{"arch": "tdnn", "model": "sound classifier", "input": "waveform_16khz", "num_classes": 400, "depths": [18], "mixing": "mixup", "init": "kaiming_normal", "beta1": 0.95, "precondition_frequency": 16, "max_precond_dim": 1536, "one_sided": false, "adamw_lr_other_params": 0.00096, "max_steps": 9400, "batch_size": 128}
Rows from block 2, named by matrix and row number. Each number is 128 + 24 x the weight over its row's rms, rounded and kept within 0 to 255. All counts start at 0. Numbers have three digits each. After the name is the row's rms in percent of the matrix's.
# conv: width-5 conv, dilation 2 (model.blocks.2.conv.weight, 384x384x5), inputs 210-239, a 5 kernel for each
conv.230 100:159100112138117136115104150114108145125118121122107161145152125123145148099153124120120149126142127100116075111131108141071161134139147141147143153058116144110136121110159116124147166130105147167112134128084120123071139100162127093114128086134154096121099128117118175088105130173142137109091118141137124094112096112109158112076121112127105126091080151080120152138152132169116113095108085135113171119136127131146121135140116125190111124086124097105146
conv.231 099:129119134111128143115132121120106160113096139148125128102124164093189114154199143086096145124107124140126107118113154157122141155125124133128116128101106102132140150179121147141141113094119094087104104130118161144168148132153133102141105129128113101104136093106101123157149164114122122148153082129133180159112097127148152113152161103127105151173153152135141118126151129110135132114133145117112102161167132137106078113141097100145123124136119116151106
conv.232 099:116094165137111137118111144155113105124122130106109108135136113128128102132120075139120129126140100121095095134112115123120098108131102124095178114116116110148137176125167127133103137124100085151120128134129128165177161100130076156124137131155127112127160135110088137115141137186107166152082143118105126113152096104133125121130128118134134118136117104090121105097102178136152126138124166129108128155126148121105103174157158078155131121129191151131119
conv.233 102:143124177131164108119139156144123179134083132074098112094140151134150173133134124126118141090131131111164139143099133108144108119098117101131135159204153108103109070147136186157151126093165137153118107109115146138108115134106130119094123143123120103151104134119117135135138158109139115107102168128126103098146127150096166135124106122109117115136132132098061109077098117143120139180121085121149113227094178149130143101109140088118143115096119120127143
conv.234 099:147185093108123127127169150134118159124109081152126120113139131129160112140124120114082117147078146125121165167120142143116114152157145158120168161107125137111165145108070159118126144118215106177137133116085125152106150161100157104104146137116149167132115125124170145154127124112138134133122132115130128114080132120125106152133097092105132121128124105104101171130187145132092113125113116146135131098079113123085122113107166116135148134145150142141120
conv.235 100:133101110140089150152144124104146127160146126097089137164109140143150127125133127152102104132112134108143144147144105139120114130114161116080120126136112134152129077108142165162089137159135129141141139135117104163116078146120177124153129110106125105142118180142146151117119130110117070185122155111098158099151160125145153100144085143093080200122131139154149139119197095139109161137134121133115117119176134131163173169147145115149115136174127118117135
conv.236 098:123150156136122132100151156142129138112094133109117097110117104166110123116090090106094112137153097140104135103123138110110146130137116119178152078170111111146113140069068149157171123112097116148158136138175124064092120125124121129148159120157154174105108123064151138135107152134139143106115137135154124129127134123122133117100150092140113079141108139112166103103150088131136095121153144166128116166128149121176114125133118148128119160145152124104143
conv.237 099:143161111125129130107133117157130172153116167133129126117130140138110115089117126167132166132090079122138096078049154129114159139139093115136122132141111162101098132132135133117160119129113086109144144141123157082154158138128121132144148116124131118143144140119132127117123105123136109120077141153158110118133175142149131078098130106136116145105134124098080099126109119157133070084105140149124141135137153069133118139139109136122116112130104123127081
conv.238 101:149109096122126107112143149135144085146114115100174124157137142098154124124142119159154112158094103153132138158129142182153155125142114128144089128150166128186124160097081124139097120145145155117119161111117114134142124089095092121123144151147114120109126152160134099190121110165105101123104106138094141147143168130146093201144101103144129108159163136105127145138150141173146092132131110128138109153136124149134116100135126158088167113129170083108164
conv.239 097:138146114130116151128077136115144140117100159119129105141122145117148094115163080135118179110122136108116135128136109101126139130117123125131103124112144146183134104143107136137129169123134151099130115149184105134139153119137113137115121095116129141117128112159133157116094113160137145124142146111124150096151096084114093099098131142086136092114134150111146142116148088090135119134150135073123108129135127135158135122090158135138115136149129124132110
conv.240 100:139101103148133130157127134122098149133137148102092172118139135150157144161130163163092086152166113148146111136119148112164086143098124138078137135088117090115138193158171124178106147105128141149136150070124133145090136121178133190102144154140124148145098108118112077105126132169147122144164128149106114102147125133108142183121116145094114066117109096143158135120136120083109124153109158138116132106133093136103081144108091136194114143071139120097074
conv.241 099:134064136137127115131148130121118106090165112133174111149145094160151125136110157135147163125127099108137149094154060147080124137117110085149125144114151072122138135116109168152084081098116135116131118144128121141140085105132132132141057095111118115107148134097132143121133155106128132153078111188152161108107126126167120156155113119108127106136137129115135136126174145140124144105126119116132122084104150124119158124112106139146118151165115169124143
conv.242 098:163084133175155158133100108126101163141139109101109117104109138133115156124113117120121110145125139132127139088159154109176100114135155137138101093088152123122132122103127122154160127141126166118104103130148080139123154086116114103089061157092087154139140130146085102105139108100137123084115138150178141124095122127122138131104127118134155119147157110150138164120132142130140112137173116167124092146120125109158124142113122172139088153084132154166115
conv.243 104:135137138100117087117145107149173156169136125154114109114141146178162172150117141149114124097107121108123107129136134135151121113132127160135100130139124144139156141087163095140129106128076126098161140117109122108116137103092117121117116089117122106155126092120118160110131101152089112092148149164120160101099124129173124167132133146123122123116088101076124150184158096114086110094110136118127084126115112114130114127104138085183129120122120120127106
conv.244 099:109091114149169107133154138115141143101068115114099191107116094132158143099132107126130125091085134160152144112146163112109158109132111129149115134143130161079109160107131136150103147137121140134133084133117132111109118133103155126092186121131137138158192099114136158151131115144104149095106133071143165123119167098089104138087113151173128148127133143113142106118151118131123124158118132149126116132129121131141098114146138122114143113154129124124130
conv.245 098:083097130159148123127126149112145144109137118134128131100141111145117096120152095135164122113133158131130188187099102088125118126120096103120139162095076149129093170132119143113107153107128130120106136110084113106149165137095113147135140102135162144114089095147146157136104109129110142175155124129135124150124144106092095088111129130130116126123136123095091152109126147183129150119100162125094148097180160162116088126120133114140116157152130127161139
conv.246 101:125124153159141136163106081150090114110157127085156143164087157123104099161140152175158096125130141140141134163170106136156095118118148108119135141127137142112132109094137122143145139086094116105124132148120107143165148094113166095075143131118119087109114153134127137120166121148107122130147145150091145105073166130153140180138118106091133110140130139145136171093197139075134135146134120139082139108129125155136130121115119140141133138135120195108155
conv.247 101:097180105107153131099130125092117142130143137147164108132117107123156147080172120111139102142166158096129172107148135113114140147112161130128134161138115114156123139078149097118126156139140054088103118138169142123158102140164152126108123123142122145140130098138136132123106122089108114131112139140125151120086130142130148130127127123140132115139117151141128135133104083122132135122162102106111160129086131096127116144162152179123081143123100134113147
conv.248 098:111119156120106126142164140149147144139138184095106131115133119148115168160159129087172121107136125125142106136134114117106165095119183123146101143131139159103129163168129145116121135172078119095104132126115123108145115136148133146124115116132146165184157126159096129180081135109145101128149114113106146090124124125117085125104139085092141142141127128116150065109134165124122179134129138140123142119132074119094118091139174159154103135103172121096102
conv.249 097:102091130120109159124145113111130126123139135129141153121129122155136130082110126146130155141157181133104152125154100079148119098109116135106118073154123153107137118084127183090111114097077107135118113101155108117119145104110106130100149110123144121158102150147102134139148107108112132174125134115164140113094172126090158141061102104145116120136125182157164131121136125102067119144133114116139139138149117099116147130135133136130114115132147091130163
conv.250 102:116126136132144095119178126118143166137138108169114092104120138131146099115106144113116112116135145114121103121084124103116144180129136123121126127148105108163085148135132124117102112165141110138137111184153125100074114167143143094162132138132149137124129143149088123118116125125141127098110181075168133170148143158150111175121143100154156119091106166111120148152147124149121114102113126129116087137168097142131153112144138131110148109122133131100156
conv.251 098:135127137145178154151140111138146125079141172146143123128118094122160150137157114128104110077110154121144121091101187127127126109125135168149133113091170127142113114113188089138118147091162077136169112115102119100095105113115085105163099130149108153117145086132114121094126111151111109104131153101125131112096155158127153099118141117171176108187135109114164133100121138125133127170124139138127114185151147111148169099138112140117116123101139099129095
conv.252 102:147122152144163129128136131094125149116115130137100123134115123098113111141111131119110155137156142129113140094198110088119109165132164159140126170123133170135159100148112170134113084146168150196168119137134115133157155137149115126112160142076097112120104127137106131085133128127152108106177137124121141125142159114155159109147132098118145151147118137121106136150113150135127130100115101140176117119131118147181144094144131170120137109123119146122142
conv.253 102:131101074160104132140149147092131140146104110106141075159114095132137107121140150125162066191118106112114092137099105077113151167137101143137126147133144155181150096176147165147129127103107164078123135139162102109123154131163166131055158118126135142114132137108159068118112117112160119146144103153137140138147127170083103132134082157097106116128174124084120131135085146067139154170094120140142122051108123130129116167143139122138092150168145128173128
conv.254 100:125089113145118121120141137099116149180138110135168170170142123128152133148112138127114155121116104140097122128150104130162137092130147094134188116095115136119113152129096180103131118137144179102122120103100160115111105124129151134124132094121076134164156159127133100138127110105104103094096154118103112119116158132131114151110126117135123136076164115156150104125160127090129114118106134117158117102134104120129108127154137155099106089135118155116132
conv.255 102:108144090126143120133124079119129176186171142137132154136126140146100140133156168117132149152149136097134124162163082138159132113122122136128088104157146086134103111104204153113147096160080144112136117135140148126136131128097134130138120098110106093138171172108161114143105146096087110134115124139151124103159114142149139117107130113108099086153069127122123131184168070112141125185133109114130147146150146115148134108128121115137105123152082124110104
conv.256 099:092145137108143149128130162124143143144094083142142066119152155155137159138123097128077132143132160089141146134146076146099141131156154132120123138147119174135158138170114102135108115145117125190145084099155126111095101129187107126091164166159074134165138113127111139127079139137122132126157158094137172126133102149131118160134153105171171123091133111115117161137145148161128161179125132079104126131158084122105137112128171101092147139143148078116108
conv.257 101:132154117108130104154124107163125145127101126102192113092120143126132122148162115137125116112129147145131157136116143095110162151126115119155110139123095145143121145151155140150084128094135103131110137124131159127155155123119114157146128139095102134106114165165103146110125154126125086111055114092133202129098130147165136117097130123123099140110116129141132130115086118150142133120087120161131106109152119116074128094128084131113110150142108108131151
conv.258 101:094131175138151143119112110106103122099114153143085126150150104106123155093154090081133142128127099151121140165144088094086159134127129129158118096116141121131127120128142116092144119113149080120162119107087132157112113154078138093136097147089147122148116130138101156097071134121098149146151117133148086091136147093150148106133134083109136103141092136119133115127170129103135119113079170121110083153112068127120128101127114146140102116101141156183115
conv.259 099:165112137127140123132112127121136165136107096130119155147138107126142174093122109133116158121147094125130121119182112070138141093139129138167122124140118174100128082150109131102108121115135121127162144157131123155122106142101132134099198113138168116126176075157133123169151081108138153117119168128124105138099120115111108103122129181119125147100167123105092125122179185101160192115129161121169082137113117119106123143133068118097098121140098137148066
conv.260 100:144107132102084138121106136171087116142146111111134149138149177133145122134140105141101110124115148113146105148155143109126146146133113171174128133110134111097090105168146111143083135178139196147088124124160132143141111158132142127134138139103120130093135092108129132119196128171125101123132118129133131139158163135141128124105110129136168153143173150114103113160144134145113154140131123119139144148136086121115115129141105100126122122159152100099114
conv.261 101:174137169170089122108169185123156129126146114125096126117127096082144147148159121121148083138118133115105148170142166086164125125115115127176087153119113078111076138151140192120096134161161139114120118153148158135109140111131133136137137110118115111125124135172077116169141162090190107158176110155101141076103166126113127114145141103138147162158120127112169144144098146136118204119122146158132123147098085082085166107129107121122146091099166129150150
conv.262 102:144135102144100106109147101081148113126112128138135106107137133138139160164130128165129162162168107112120146135118174103085124119143113109143122121144123166114101110148085122147131087152120135134103147137110098125130110147114136091127153137114118135089139127119125144176127103092104112105124099165068158158100137120137114110139130132116172096114137152105091140138160119100115116202127171151131123164152124134178077086125174112073092121114105199127110
conv.263 099:140123141126134135101130094119110161111115109145169157140115117182154117094130104130114128098150125127130129140127128084123124153140130160119140107108091134128104134141139139150114122119176149133121111120123140130169142176090158103080166136140144123098116148132127115128124119125071120145099123136110117111120103145136149111135174134111107131136137085098141122149101110099093138121134152111137112165078095108130118130118139134111135099103106156107118
conv.264 099:097097126097088117159178126119134070112110090118124093094126129123103107070109135167158117155176104123117132153106115098144133109118098167105094125123112135129134090147153085102145141157139123125119100136126160104085204167166138134162122143096131121161114155130093104095121145128122172083119164078125168147116122134133164132111166119117120136169161150160129121099188105127092120122117146098118129174140106123133170141152188117113125119159134172124156
conv.265 101:135133120090146131119162094143129108137152105190133190107129107128127143183105127154130158106124135140126118123131121129126138129121120113096113142099125129185107137151100075151110125118162116110127095149131134106114124086142128101113114130148125109096097139133127162145142137152153108161132104143140121104145147092150112134141104136090158130105087127152145133113129129132133157112137085135136179127106101133108154118129137117136132140118123167112143
conv.266 101:140116165111132148136143124130139075107141144095152142089122141121134153148162122127103123114122121110102091102097149158136110145158062093152093107181124117128111147117146136143167092111122109165113157110059121123115132093133127102141193141110126161153087101130130115083145104121170122089126168165118124171142132165156121127106121108142132174144137116215134123141118136137101126105100115106154219138157119128156104111123115107108135110108159127144119
conv.267 098:104106131140098133137113099103063136158132109128095092092082127134098163122190124142153120131136118139140116129119117157111156102114100160125127109112089120150139092107128124149124166124124124123121076132084106114113128108105154111126121149115139110101116108127129120163139114093144094126101172093080106104140122167100101097113210126150101099142154147124169100104115121124080157162139128122110135116138099118114160138110130125127125103129135148121145
conv.268 103:100153111128158135098138106105099142138135122129117102108154108182172146129093136114131136138131178089160116150113131138143118119102102104102142131112107111132153129115115140111099095107129081106104110152095106143143131120138133112126107098147179170099132144133121151132107082139094063139085116165149099121134113106153149115155156140135118147132123167133098135110122126148156147085139163136105122141169147130121108185126093182152117140130110127135161
conv.269 099:122137135142115136136101127115135140119114108119112120108157081142117134111151129127119131141149155140111118141102199157103170141096049120119120186123136081185105130130108090127155113152126130119106099142133117125122094075090100116155116139127128093111136094128155085129140118142120132125114146119151169116162170101132153113122157088138126117170139093136116156083136150141141148105147157165118139166137093146140111115138137142128135104114109075110132
conv.270 101:111153149148139127168107159143169151107134164141181140103120139100107122134147150128144105131091112138128149148130159124139114151107105109134141109122109125122136079107137109136122127121086150119154089092140152106125113112119142110131094146114154168120128160149166127153117141159137162131126094159137075114108128131131102165127114169131135125120118156144105110088144112142130093144142115153110139122117124191157177098096098163143152120139133049144123
conv.271 099:118123097100136142154119141091105161162112135173108113119057129133121137123123106071165087162120140126121170115106173114129111128127112118165131129075157117120078123133138084133142129096117118147158093138116136168125118142079105079130156113117138113104118098123117132109126118156112097165129103105153152110158111097074110121138157115104148196138143142166182174149136127142169151153117136144138118147126125169149125136149080128147105151124138115147097
conv.272 099:137142139128121107122072111131122096095138113153157137139131119099137095116136125133133138136087145133147108134141152094128165125137163102112095123146149132123103175095085141134156174151105139109142145129085107141119162107095106160161086135140112161131153126141109130117120140128086152124164151131100132113157134100108083142147140148154144141142112129148161152157125123114130088120133141157138116175120144114116113164126157166099116142134124119126112
conv.273 103:138125115129110151082115119123158125120102089115102136167149126156120129143095112130115152135135108095137152175103088126119121139124119097172153151115120108127160094148097097139122131131132147101133138156150099062181134131104165079152157088107138105146117097108155100151091123166060166117108123138125139146138131071125127101085163120103093150077127121121128110151137131083106124180133158158138190080123147122159136143113156114145147111096136122091147
conv.274 099:099173159150148158134148173121125092172148100187159155135132197146138064128164131137179102135157163099122134152102153146099117130144137113164108159155103150150149102128122145123130143146131136114100121161137075123086156124131154140128108083086175153113140135153139142067061138151118068127180112164097104090161113129127140121125089136126131099136156158128111097144117129123106114113115102145104120112098116131142120096137105094094148107152149091149159
conv.275 101:119100158099103123119141134150132123155098145106098149113114089122122155131116098160142094157123172100126132112118105131168108130150143150124126091108143144095134102098123141158159159148106162161134107143132104128141136146108126131149100133145122151073130086108130116144106122133138113159113150106143162165116124154104095104091094126139126161107082135118114142134097140125104144148138168144176108128125138117144130146159124112079120162064133170110101
conv.276 098:156071149123131171125181117116158101113100161138147139141110171158080132122131141129128151063116165104153131140129090112128137098150123159165141134148118155134121135188123101136124174117134086108129103112114125110150118117117125127142147162122114117117130085165122130162147131111120122100149141100146156152140108149094123105095140108141125145116152122093107128144107099095117094096140162154119152139115159150146068096107135173177104088139136125158150
conv.277 101:148089063103126082113089110116142105114123125126144125114119083116106105129085086154127098125074106140133120076164160126139133175150142172132107090130138111140110121101120133126115153104121155151155165105117138098168092111116118142137131098092150128143125126137145125146088144131082119125128147114132121121152101139157167120091146113136083173103127110188108135121109097113144133095177110149114120165082093131132077116142146091123117139133178112106129
conv.278 100:111102055091113119167165158131095122111112065120162152129120159084091127145092145153128099091108072072096114153158127108119154144186140116146150090147160109149139131143127156133147094065117142127125131135123100101118140149127115113119114100107117112114132160161131102128155156136140135146120149114136134117111114127167133135102123100171138137098072128116051118124150055140129115112157127130103105066083113103137184095142136164124137122151111167098118
conv.279 102:167176132117136133154166110208134171166126127122127152109117153145115146171148142143096119166129168117083177112150077095093134104117116164125113155097164127097114123115116177116105138061110106161166128113131114114139148125138140137119119130155174097111112132120154163083119118143139158115161098153145155108122156143104113117125115104108110109137123145140120130134143097163089127155117129190135145124150096197071100173113119141108126152155102134161137
conv.280 100:071147142066136126137151122158141145108119092107104125093127116148095106108109186166079111144146106089120100130155161085172125184080138110139144131141128149105131104155111145127135148164111103115071159179124122084140129141136137183145120121134102120136134103122136143159141141155104086180151114093142104133147128102147116134116142095142153077125141105129167151184124141099086112107133149170125123120128128174124105130114163141111154117142096104104121
conv.281 101:155141119092140158164111115115122123146106099125143106086105109146097148149134119118095147103165093100131133085153116135094141091126138108064125115161105093105172121137127150086111130139116112098119137116134093169129151148122101123150125118111113185107131140122095132125108140110164149140104192103130129082126114103140139177118183159116114098136157184121125156119122105117118081133093147136141166107136146145140115091143114161140122104105128163086181
conv.282 099:169137146124072178117122156115117116093095137114139148092142157141110139143119109165146130109116137095110140127095139164125114113171142104170080114129114148130106123161160133090156092149124108117140109115106134110091156131129135120146140105128121193122142133123117131149103104119158112132128140184125166172141107129149168092070155131131087127157118128153159105084133103156103103096131108133135178118139116132139160116150141139138086143118224140103131
conv.283 099:130151191144098156100124130169140174083172113142101137177125107166127139102160109080101116177173162125093099112100102129118125156155126125139091101115143112149129121170096121115132132168106144141112131155131157107145161143087125117112135107087146161158131105122101148124093151146124145163159093176149128128140142098156144112156118151095138150113126129129150137137151147135140126141135134129105139141130123116127136150131137109101145171130102177079150
conv.284 097:125113175132134109139134140151121079123124132161121112121123124164130129140125134097097163097126115126169192109128081172171132114110107105124105107123125097150127141145127164159144131159147159122096133119125099132104135127095076160132115110110085122148149149117189137106120144088128090135098135121119100090149089106116123097111147182121161180125155109109134130103138131108124106160144163098097131150145176157129116140143114091093141139168115105125112
conv.285 098:111140093097101129136132123068154195120154091135126116141123132139124102123120135171153164121110130074135159074132143105152102118124173133119143134156098133118123151123105095165176122124148111117137131109114119131132091115101112125117139130110101124144116147130127128083128084132115120111150145141159145121133133098145108127149143185132131130093113094131102108127152162180149107134165142181118114121165095144115134130133103141129132115128111147129106
conv.286 099:110100112117155108124136107100111125103145113140073127123149121141127122121112127132131121129135120102086111136122074135169119140099108124142105131115132131163128117141132112103131120138152128162141140105148089118129127115103114089128117096140116149154103159148167089089119115095138131099112140165086176126134113152126116127137190187151099134141135096115112131153096145095140086104106133120155130163110106106137080125115171150153103126212112079136092
conv.287 098:117164128101130139133130106099133121074159132105173116137107129100139167127138137085130097111151164118104166080134157120127117170099138125099081103161119153136142124142144120135122132178071143134105149115137158128114160124127173113110119139144100153108195072144081112093178110141122116109131089129151143136085116153129143117121166130143152100112134144093113154089128112146112132099145141139164105124131131130149152155197157141118154121095156145149121
conv.288 101:170157106115138145113149096154117118104106168162123134111120111143093122122151145144132122107143114125116123124118150153129129108119103114113136138133133131112166145112076081167147116118115072093183102111185164151149136183158134158100144122157129107115123183110119147164089103135090123194100121154158088119109139170147137147126121093128130124124109088123085106181125141130111111147162136128109108119167122117098138138131140102131099136089130099146134
conv.289 098:170125174173146127144131166116118127189098073133089079135071137142157153116099129152120130140124124169105149118128158170125169181131116138149101160107145138169074085135132150136160118117120119109153108130115159137118120097131147100121112108137115102113142109105132125119169149128093098124122088140133137130116135186125136152140177087105131125126141101143139117126115162144119143142119086109145126134091142123107101130127116126145130172098107126154095
conv.290 100:134156107113138132096121114117095095112129083194130112131165080079136137135097126079165082149122131161113175148091137114127145123113110141110128087131090108142133120143171108087112144134140130155157170054182109128124130128129128155111136129142088130101134162109128128145129143107110122129128123133158104129148124112125106110163113110150148127104111105137137138131140141130152124110119074119137115103150167120140110102121116156096148164108105146136126
conv.291 098:107100109132124103140152112118138146116062119138113096076106121137090135100129110161165122101124088122146099131169113114109135103099156128131117132106064141175137131090132094131100090135118115131123139143109100122146118158133111095148110126108138131142080112117128103139139110160077129111097145079125121082144162146136132124140119164134141122099136123104105139082172134115136110109124084166100140181137140112104179119100090118175122103120148113142143
conv.292 105:114119165111150120173101158182133128107106177147142086169158143132149148153130158117112083139091133101160173117113140112106121150134098123100158085159129111106168156107115132159146149125110131136112121100127103129146123144119096114174192141136121144074104152102118112144145154103109132134120106121156116107138114121092146119123127083120114100144163177088168143115092153162120134170137113147133136148074145127154128112107133138119131085156116108177143
conv.293 098:178181119080137111167180153081139144151147102112075135085125103117145125128146146146093136088095128137116167112121133122127141112148098177115141080150141117115156096157157132127143126134122144116108152139150120084108132159117172131106134120161113094137089130115141139158102144119104133158134160125213145109115108126082144135114169135125110119146119094098123135143122131125102124124197109166108105144101129133095123103163115119108145147142117102118151
conv.294 097:165151148145118125120108138126163096136193093105116125131114114102171142103140104130142105092142112151110115099133139105142143166148153167098124098138140138123126102135120181088093152135114133160110158129117090148160086150167115139124165108124142101138165122112145098156093119123129133106135156110115134150167115109128163078102149133136170125133107115159093156160168135118150146144115106182142162155075127127107101155147139145141149136111135156107134
conv.295 101:129156142105139109132142108175118151137126089143180141087141057159126130140107095116156115119153141125170133092087116116130126127137136140108101133140154174094107156157145092091116142102135183129101155126080121090182141134173143120158131093118103093126111116153136150138104095119128082145141096105133133136083071119114098101117134163116130122138098120095128150117110149131126101131145105127155137147121131140128152113155129120106139115134151120158063
conv.296 104:133131157092145150099172160133113109147192122124113133103121156141156137124141096116126119121114111127130131141150143125151122134090138168098112110083117111106143161110135175106115108136072100143092123163122168173118122167124123134133165107126141090080121130107112189094141121178074162116111102128167129140125138133097120139140137133106136112056134108111114153110125151129110165098147151117152134153153110104125117103119143162109132105166123095141151
conv.297 098:121162163098114138164134149133117110117122143111146124157124138113091114137110119120111145143118109108128124157122110161139175089159105161133150096117141084119153150142140102116087120125146163142122149077082123130160083155191139161139155133088104094102159096118140128143163138147059162138104110099120147111140085141107161150155123157146134134100139116147128122166152135118145114133120114100120106118130103164181128141098144136130080136134099195110093
conv.298 100:120124147111135146112165118114125140154133111111157123132124114152132122107149140057071122116133121125129140182098108135109143147107125139146101133074145110100145159111132096100109163130150142145148100142089110176128113124107159109189108116107124131097096119148114114126116119137109144168103133130102148154156139083085068163136120157113085137121104146133118126117093116129168115183122141188154130156116105129086136111118110102107100123125112129113139
conv.299 102:109098118149152134109170180166185082139136151141089148093153138145103142137119098101122131149137125146100113104118132149148142152175160143138086125137117078120102114109156158148129110162126099100126152112100131195104144155139135134111138113124101097132155125109184128139102165087117121138112127107178136109133145177121092175094166116140127109133182135170163205124117099142085110124150128119091159128128149143122134145111160110119114166153152105131119
conv.300 099:145106119149101113121135108135134125107109107090120095162091169097101122107154129159174157108121093138123146087170119132108127091141118128194162090136180149148146123133097113097143127094106141121131121121135151132102161129149121113142105118146131123163088119170073089134123147099102136104127143198118107122151157080122142102118147146122117157074103118114123138163120148122119102125145121115115128137097145140142124101109113141124114083171088153119132
conv.301 100:105175135062147155157112197101119132140149095080117143116140115135122093127188109113108090097152167133121140105130149150106130107155139118154113092160123124122087125137141130133110145118124144109136130119095114154126114108106140170122096172096127098119155163119118086111097151111151109163136110092128098129145103129112093103130175119109136099123111168118133143140161111152120123126133134119113119139145146137082110080107118148129118115170088141108172
conv.302 102:113139162162143140132121148103129118157132067135126130100148131102096154124120124087170128086127128135130147115088094141137136150130141155145079149130125116103142101120129076119175137137174105172124130150103113132129114090133120159146144132137086153127146162126118156095149098100129128118151097166131110134155114146147108121148168115156126117107116138105155123158128107122125127139123121163122080121135122175137110150195118146123123141183136161103110
conv.303 101:090109090088135110117103132115133094151116145076112109087090107125117123125201140115154167155157144129090075162138125123075101086134103142095124132145104103175160130119110123093131130129097090145166080119099110111129109123103149112104121125113154131162162124137121124125136135134108122148101079163114182156140127144088153134147147136160096126115120187101077096136152092168148147112134158113115110143140156115153142119113090129117110075084100140111107
conv.304 100:157152134082127140124109107111172156084137099103128119102091172115160125113106132117157111094152129123113150121140145101156101075124079124178145148147107111150078150121103110088142122114133082101156107120114156125142082108115119161108150141156112116116101130151113138128113122123132164130105114118142137089158158111094101122122132135131159130124132150135132172104162149088133152140132113124149109113109112166108145085116104127087113139075128135166136
conv.305 099:184058145111206098131114121138160116114126152148127064139142146150097124103136169154106123120118122150197098147146137079121155167113103127117120163118139133137119129095158142113159093123114114125157125095111128145111120108131130160162125128093161107152136122107119162126119140111127124134196143157162128133119118138118142190128117112125135127135066163121150085110119167142135145124153133162159127121149128181138166116134130106118098101095069080122170
conv.306 098:092147069196176144152097074107093107115089124137148151118120101064137157134156149132142127166121074126145122111094105124155121142112083127101133124106137165129108136127110114152109123119131134093141114133151138110117101130107124135125132104129116139156093094141130143110140094109146136122119120121136143092171080118129064127153105148088083119129135132084089106101063140138159130132106119108135134174117098117128086144106120145116176123101136149195109
conv.307 101:141165128140164132136158154177112127142118089144134118158124093166108128163113171169092109142164115097133144116142147134133114112151143146109131128135114097104136123146138111106124126110129123118108111132168137165152145116144121142109152122128114147102131100131136128141171158152143135108113132137121115149129145129092132106123103132113163144146132074125124138150117116118109133125134186085108155129120169126123109165115099116143153159105139164107097
conv.308 104:119101162153118132111149144122102122175146149094112139158115131156150117103136128141150125160147148115110104150107157160125125117133140111100127126118139108132099151124141134140119132078126084112111137112165083143137137105138150113112100135075127102118129161146168145147113172142107124118154112070130090124172108110119105106142138119115134092088098135166156150111153145127152129140123148112080119147142107107114091097116124080151170138120141176138088
conv.309 101:108086152114137109139134065093116082169137140132128111134138114113130160130104119103120155138096122170135140162131110088146109116140104100106126123143108118141081136125098099128131175121111133137096128159136096145091151156112161169122150136131160122130153132135136135108150120080152145127136158128099167143113142178119140115129141132137179147107124149148104130125122135137099142134138112156118142139091134132112084133084161166093146086152115069133087
conv.310 096:136140109141163102142135122131175103107122142176154094112091124105159107184098139109134106109136082114141109078172150157140139153154094100133126110144146098115083131131139111150141139097107098146101056104138171146152135146133155107106102134128100181133134116177142097106126101098142149118102160129156108113116135102118083152099148125171143112138139099115152149138112115158111104117097131123115151140132129141134131065156113093129098127106096127190130
conv.311 102:124150159137136085115113124105108100131117105153153112100165114135098179156121134124156135124144134116091140125154127138137134114077112099120116152116085143161124192150131132118120130137160144127121095156154123126137120123112129101112098114108098124129121102135172175142141108124143137114180114156140120118127128123141171112122106118151129108151130115120188120106112083129165133086108183136138117094168145120107126134150088136168110137127173094106176
conv.312 099:126124134135110140136146146102126099095120137139132168145104127091101105116078130175111156115117134131131167102109145131112096128124139123156121160154120178151104146120119109116123117176134138104148126096128119104112108162161140102073113119143083169133133118141124121102136092110118104114120150178128089139088117180167133109144182144096139128155126142097093081121144091176117095127171091146103126101074135118118193144126109131150130100125136137088115
conv.313 097:141160120094137097081092185165071132118113107137160119124128180160139131079179128160143126139116142098112142122157121143129154117112100166146114129112168086092159082117105155117148141187128166160109097115191125112133124140098115092086077134126107155180135119111109148163108145145138144138131119134157093076115121150123067153125130116143098156093109136176133139150170091165120140134142109153094172164163138112127121093119175120089156122149161111158061
conv.314 098:114118099129129171124091134080145103173104136163103088125119138091167113087138131102118155187142117133142131125057113097150102185112137117114137146117137154114093157152101077134132129187121128091117122152125131154147142143114087125115126097115093120121112131139125112108108160161110081113100124133123144140165167119107129116128119144065122120155120155118164118114176113114119131129081123133114131155128114132144115135129153099117120153102108106095135
conv.315 102:147123090148110167107101142170142123143162128140109112138125152138125168102101166145131146110146138110154135086145143105149107114148161122157077137124132153135104046136132142131085125130090106132151175170113124154142123087086140092112102124115104153134100148086177111136122147151192139149098124086084095173172138173125135109104169122119134124162126146098135093176104104117138099109115154134173162130164108127093139110100123150105123164118126171137150
conv.316 101:134102134128115125150169129125120159152148111164155103139133137141098117150127123094128098160142110148114153152126147117140080120116132105089089111148145140141158148164084143132108137123092108113121079061134128133141093102086165147111086142115118146125148114119085152130104132135113114105128109128132156124144116137146064131149133133097131116116120129153166107144140176133095161107101126121128101128136112127161167155139178087116118152140140141108147
conv.317 102:145113145169124097117148159145131108157078096120134156096136159122145131137115121180127180137161102169131139099137131182135146109097118082113145095142155114124142112097133176147162143129094122100093107125106095121122156156093163104152104135126124139145080138139130148142128166151119122185132141150095122109120141104132136177116145148119095146111111116131127118167088164103169110134140118153139154115110096134134132128120129093124093110172152131072107
conv.318 103:105127172131068063135119094161094111132112128138163116170148138128098108131107176144119112130139143125140111077092140151144122133114126134157089133134150124137114150124125091140128151108105099159127113140149120136114115102128142154084097132106126158094140168100103082147135135097114125155134125112100141127076151164132120130193148101143125090133119141157134113118140151147126163127153139110133115135112161134099100159128128093093103134145123134130159
conv.319 101:094085135137125141137139154162112115124117087115136134125156180166135095075114128112133142109117149133161158132109120110149130134111145127143112131115180131065119152129125147101128130139139123123124145153188102125122061118117145120193116142157111139175132180128160120132122139113141153176090071101108138129163147104146090107096117127148139127130137141141163126116107137140123146136139127117133137155104100142098152100107092140176120101110102130110091